python train.py --image_size=48 --conditioning="class" --cond_dim=256 --targets=["generator"] --cond_dropout=0.1 --norm="rmsnorm" --fused_qkv=false --moe_every=1 --learning_rate=0.0012 --max_grad_norm=1.0 --batch_size=128 --lr_schedule="wsd_sqrt"
Rows from block 2 of a small class-conditioned image flow-matching model, named by matrix and row number. Rows with one number within an expert belong to one neuron, the router's apart. Each number is 128 + 32 x the weight over its row's rms, rounded and kept within 0 to 255. All counts start at 0. Numbers have three digits each. After the name is the row's rms in percent of the matrix's.
Before each expert's rows are labels from the 100 images, of 14976 (inputs lightly noised), where the router gives the expert most weight on average: "responds to" is what is common among them; "colour at peak" is the nearest of a few named colours to the mean colour under the peak. Only what is clearly more common there than usual is listed. The data: abstract colour fields from 500 small random pattern networks. In brackets: how many of the 100, against the usual share in percent.
# router: router (model.blocks.2.mlp.router.weight, 16x256), inputs 86-171
# gate: expert gate (model.blocks.2.mlp.gate, 16x64x256), inputs 86-171
# up: expert up (model.blocks.2.mlp.up, 16x64x256), inputs 86-171
# down: expert down (model.blocks.2.mlp.down, 16x256x64, transposed), outputs 86-171

# expert 9
responds to: dark (71 vs 7); mostly blue (53 vs 13.4); smooth (29 vs 10.8)
colour at peak: black (38 vs 0.7); blue (35 vs 7.1)
router.9 090:132130125137004167122140160101130092108101140204138135135126131123124108124093167124125081114149137128112138136102115092098136083107150109150255123255108126141116147142125132122098142090097111112066138132078137123136162144133152072118184128108100115118117118
gate.0 091:125099134119164124173088099153142166114138148177130163119105098131170047135228121160103148101130125111088108123129169124114143152103096125144129141144149119142138157133151127157161138127114088118141129054142153127036108158150033115124083145126118100084097152
up.0 092:135086132102130123122090137180196117103115115137139138123126091056168062136185108124057124134140122118146124089133142144121153197101051105168101180132112121127135159113106078134139171118114112145130117090165126118084094139147079112128132145113120105114046207
down.0 083:116131168057128131125142121107229148141138131128133175133132075115154082136137146131151110131129140131129132121098085118103126119131116117181213131112226128129130077119132206111162127100104135151140105101144150133207187095129091124143096162154117070119183064
gate.1 090:171134138145183152146084120160231133110089146105132152119133115180169152113151095144231142136145145152108092106126110140189123195098166145051086134084084158112105103130144147123116126125155211109159163140220148161132094162140096084135149079109156133130131123
up.1 086:125113139144096100128049127186215132132098070188149107130135150057117226147133112146226120121158087121163078073070096112146144144144120107124175129181135143174145094140131131084115143113155114158079146141107142083130131078107137145101146133155149075138163144
down.1 101:178130137097175144131233154170192164097078162129105130123138136157177189082131153120000171114121111119121129121063107126140113095111171148080142120087139146150118175134128159143118124135144152127093137123082134127127156110126139135147154124095127116148146092

# expert 7
responds to: mostly green (87 vs 12.8); smooth (75 vs 10.8); bright (57 vs 7)
colour at peak: cyan (50 vs 8.4); green (34 vs 11.1)
router.7 096:111122158112255131142121129140140145123148123036100090122174158164169111107206105127121164081124126111125109121162190113148104092125184108115065104000101121117128105122125114115147118157146107139147124142145104147130232174148084159163111121110107129103121177
gate.0 120:125145099140195135139181139102135132119151119053130123143150121118193163135138144128112098124134117106119151170121187170150124127095136114145175096093143061101145158149126126138136131139145094140139059097100130146109120116157141148099160102133075142149145121
up.0 122:104117119116017154131144119150101121135109159189162177138094118134074117167101142154118095123123144142118109157167069146091128148108163132151148135230126139130123114164118091127091104095123147151094140112069126143105200088083145135120129210166194088117147145
down.0 120:101126141136048102125122124111155143130153136103143112125125146106088112130170082132119089112134127120122130151150170151173129133100174146134116147227103025108126152132130119118050132135152094129199072127080118131119130129112093137140141133113029188133104137
gate.1 096:133139100169110117113169140150187125126119138159112143106128130073156135104135136095194130074137104101120112131105135105106116158095128110087160144160125138127132180111148155141160122093171125126073118172063101146128109132102133031103168131094105141130191148
up.1 105:219159131090131123109120183157186115117157109156082139093182128133114136129164108112255148104136110155087069099141161156155135119114162117061151064107094142106145079053168096127112162149157088096133182136102087116143130190159132103098098186177141153106096140
down.1 099:190139133107129141130100166165168148128111134148103094144149160135145201085109154115084150161136117148138141143141143151098143170129154097083089141079125117108110132074135128130109129138125124155068133015098144121136152030113095111150142118103093112189193229

# expert 3
responds to: mostly red (94 vs 11.3); bright (54 vs 7)
colour at peak: pink (38 vs 8.6); red (31 vs 2.7)
router.3 091:123131087150255141153153124115132175115126104168138111111139116082059145115188128131137144125119135155153093144124173146111141092162162136145137132255141108120137120106139119114102123045114121138172126175114123111164185151124125122153109112075112151125189136
gate.0 129:083109227061189124130108132139122088145138118135149139146135086148166117182143134111122130190148131106107136097107119133152161126122107133129130078176155166114120136102135117130064154139152124134170140106205140128083143158153111108149099134110141159146162165
up.0 116:055097255104106140118157134128173123178078149133173134129139061107105112146128166090122106146135118160119158129141127147178139131076141169158159108135177149129134133126119122153213197161245082153133156129169100130185134155152066146118141125153143128112168106
down.0 119:183142239024113112136102132120187142083083134063121156138145095120133113155152145134117154166128121117128121151145057137104112165134094164133113174118092145121133134127133131128091112060117128112069129114088131123098139135137083090146144061110084135084157145
gate.1 092:110133118111118149151081138216167152084062106108126110136150050080125151109123150111175152097147116124103115137184090127071102184119097115185086197128168086148147195096130108109180172163094148126128166124102116116140134033146111155119158246107133140181115117
up.1 100:115115180099116132154137112092113133080094133098113121154106052060102143053152117130145103139139131104122138165251058163089125202123141132121133175126182103146129188116105176086116128103086201124112128117127119119115133162146149131116123147163104089206165117
down.1 087:065118145115134133129117109096073077151109119118122175117118122098121103127147107128061134076130125116132090073136128140093120077101060176176091139127157068130109103134129100134122168095104187101135142169112131122102211255045127124121118148148128076206192110

# expert 8
responds to: fine detail (80 vs 15.8)
colour at peak: green (30 vs 11.1)
router.8 111:121111074131163150118142150160139109103090132177153091133076094011124168159113164150132107096117119139129089091126044136131124118132107184128077151077135125126129168116121155131114104130087156075121144094141167117117050099093125103129147124123105106199158046
gate.0 082:120125188120115080112179121107047098129107142138112109139153081202114107135134064106166155179100112179120179136135092134112121147107166131217072191128140154125129045143114060138193167166178171161130069112118137138056152113139145073149118077136133121065023097
up.0 095:057127126081143140146046132149143143167141146147138131133123149068133155151106098159101150096117122098150088129109168124118094108147143130107127177134138106104138167113142126135107071191136081130082139140045135153187142104065129153125082212138091087225156157
down.0 095:099141164135084126118106136200169129174153127210145128093098124167175137088158131145146096158122137129136122094166139122109170097104111146036195203161181145126132048125127136127130120218153146132044123178108123140120042193078116112147141101132153112180178127
gate.1 105:130129111157124174119145183130182134089116146110144144186180136092137140056134149126139085141124111168176098122096166165147218111085100103132130163143117144150223082191170105138146166114170176100140125117175192090053134129135123139100154120155152156107169115
up.1 075:107102109127147195152138130125155160105147099189128112154206109155109115175215096180117109129131135181160122086131126161130172118107146072092178175115134121147182121164171116107146169181151182137133159124107106149101165144111163163158154181130137101140156143
down.1 077:152132136067151145124053159097152085130143131095153138103163072139125098181126109137129097161123113196097169073123187159150156149102152123063117130092180102152067090183194072120154138091166200144184127219131116117155186204088140170150152131112122102074061128

# expert 15
responds to: fine detail (99 vs 15.8)
colour at peak: grey (89 vs 32.8)
router.15 139:150121096167151144127166141180162088126142124108148079146081066096160165162092167152132115122121133131131094127117084119132133181133113224125073110116077130131121160119128135118125112085094154091105138083183158119101048149100122091122147111108160126140156043
gate.0 083:132072115119106062193103138127120148130093145146171117070173127150102138129178183022129159103191181130052118107166146174088151139108163096123119133119143123106075113095115114122147182137126109058137083140146161162117164135112131136153110157136110142102139160
up.0 065:131091102132119083143136146124136115135113135165143100101176131227163130127171178077140158127187125108128116094130150162147146185108108115134073132119093105137105122106146111139108115180130103100082142072151148150129083000115117193109094162150112154120111158
down.0 076:168099112157128113078133140179129140132088106107158066156151144198093140114131093049149153115197157151172132181118155206087143187114113103101103070120095125088148117117137179126154153130118138203081112158131110158149223202127092112121105146140090100147151137
gate.1 105:102155111134168111098117114118138140109094149188109144117107173118150116114135095120109139113131088145090162166110105148134156170129166127102140137076167142151098143135104087174129109213136108121138153143154065146119134138097149098130117160141131119163073149
up.1 131:137142116123138107071150122129145159140129177147040128152068171132156131075114126184109117107100063143065164164113163055116153184140156124132129126118145098185099129114044123255115048105169107095142192128165126217099124129130146089144162137134149170141107127
down.1 122:136111087139106159064127129131163154161132195117217120151190137134064121139116143095131139129141166131072166166132140197144095108109120127097147120128150166073085106106212155244114184106092105080108044109106120054119123127154131126143094157126109126136119115

# expert 14
responds to: smooth (97 vs 10.8); mostly green (42 vs 12.8); mostly blue (39 vs 13.4)
colour at peak: green (33 vs 11.1)
router.14 109:144126109123078173126113124104077159088120128089102127130132179114073096122117109136131140100133136138125142165145148131126101072112198105115114139116162144142153103162116147119143128165120112139125154155076121145146255163107169150122137095141101079162131248
gate.0 077:115143072086105159123070145097137155103103129120107119117123187075102132115149139139134112128110110115124124140200144109110125100125133081155090156117168104135129075107121141115107130212130111128178140082078142121161255000137122164157126158153096107102135202
up.0 098:168139163089134106130123173220151095089095128104150174134115158096103098144120125128136122130103138139121036106126152145131166117117120113139103120140110133141126138136105107134075177152192088129117171132116095093146145110137140110124147195129147135162127158
down.0 097:087123192133113119111105110028054145106097134151141113123120164176069086113216137129203119170129132137123136166120067114129135142129141048138075124121101091134144158104134076131189138120122111115141097127176121112114135110104089070123129188194095151137156166
gate.1 101:138141129112141158097095108157191142111101110128112116136126136137105127168139090132181092177117134103123143173138086114131134090142037143104143143101192113122116092119109169141098108076143111096140158157150113155232129120157132142143112108120091133009081115
up.1 098:155145119080109125120138153081089109173132134143159184153095102108154131119183167141124128115118134134149136134146105130152129215096194027133176139140117107145134132132145146129154140109149197145110103166142118122138204100175135127127152079175139159140136144
down.1 101:132138090130084115111122137136135131066130129165129148131141148092120140255102109126166141163129128128124126078091105142170123087114099243130130138150184151132109086118132137140110151227117125108069115097122129123193148135085101151129128138089105128127175100

# expert 1
responds to: fine detail (46 vs 15.8)
colour at peak: grey (69 vs 32.8)
router.1 103:136140116113106161110136137126116129064111141175158189121073088072036148160068158143134116056137126128133133073125130151109081196116093128149111141135158158134146126161128166157111062164109178089143135114120149134126166116103151094105137111174131122169170100
gate.0 109:121202138133126106101126242128130117125142137123105114083160121126113119125147138112130100131092086124073210115141124153147096126222121132125146128135135142096160131175099129120122124111174138094130111122131141142126129130122130127163142128136136135123116126
up.0 100:116090118128118186130126079128107161121131129117127112143114105060139149152084128140125164147166147123162071096124112108117093167032150099144171136124153124149145117145138138143123130156114127165121140118139129133131158071102163145105146081157161141145147162
down.0 097:140065162119129159104124033103120124108148148093150152088108121073120140104118143131122165137182148101090190096082137119159149138038143149114085137120153115167142113100163148116122123140090121103148155162128132098133118145126141121166120167130117135086107118
gate.1 110:113155139108124155116131088144150109136136200115144140037127128136118124128160086114141117147114210111087127101146104128103195128140155144132119124130114118041168129089163125120099123134098130206148150128122161170125122124119133143154102153090134142145138129
up.1 087:133103099126110166144121193162071156097126087154121079155110120018103129134073169133101159106154076141157113156169103134130063160112134138105123149131208142181123138203094170138132140151124134042147121146136105138139199187144125123110180091156137098145143158
down.1 097:206115137157129126112138159086117118064126173185109166079143092135154173132144098142118152094154076132092133128053066123113077024119123164121092102120157124180153114160099167129134138141147117181156100087114150110160112105136039147124167108186159107118181154

# expert 5
responds to: dark (84 vs 7); smooth (80 vs 10.8); mostly green (56 vs 12.8)
colour at peak: green (67 vs 11.1)
router.5 082:155122142071025121108120124124166183173120135125104101117155107185183052180080139140120130103149144139116108115090136103084110165068085089157190091047101097148160067136087105121115190170147113171111145128091140097154098147130181087112156172172106117126100152
gate.0 103:107125091161128152084238125154104138125125119071198124135165107154147093111100127139057138169154137157152114107128142138157115192099187138109116126121138125122115247156112117172164112147140107095133119182168165151152129140124082077094113121093066157182099121
up.0 091:139141157104116133094242096144083145127173184144136133140112108158111099160129119111019153174143168110140143118153165114074153161088187136123114127154064115121099188132133083139101086121154121127133107137083143132106164169160093118109160100114063137121169103
down.0 104:131111113161129132129068121159054098064117108125143138125117118161060101148157105134233107176130166129125073168153168121156109055118167137140142094129074086121119088122133094103115140152120103126136115102168100138147207060151109143131119082136125176116193129
gate.1 104:128109071162115079155198140036112131127154133124135116148112131113143138111084125116091102117156119128136145082189170104103178139076178173146147127128095098120111131155080113085105129128163139135107089152072121100134231138146074140110129115089144194136144114
up.1 099:095145102073132135133169084105144130128158175129142137122119119160159205133148113147138109140162134147115151097122133136149136129132116148164116110116171068115127182115105126132042085156135126140136136086162149105109090094077084099141102164102155150149100098
down.1 087:088108072170127164131065140046138111148088111121133120139135099079151125172118119141105085150135132126121116094169179144103135174119110114132167067118035097116104061127114074126050135121138138137151121144131122118136202118135064122115110118113119179086139087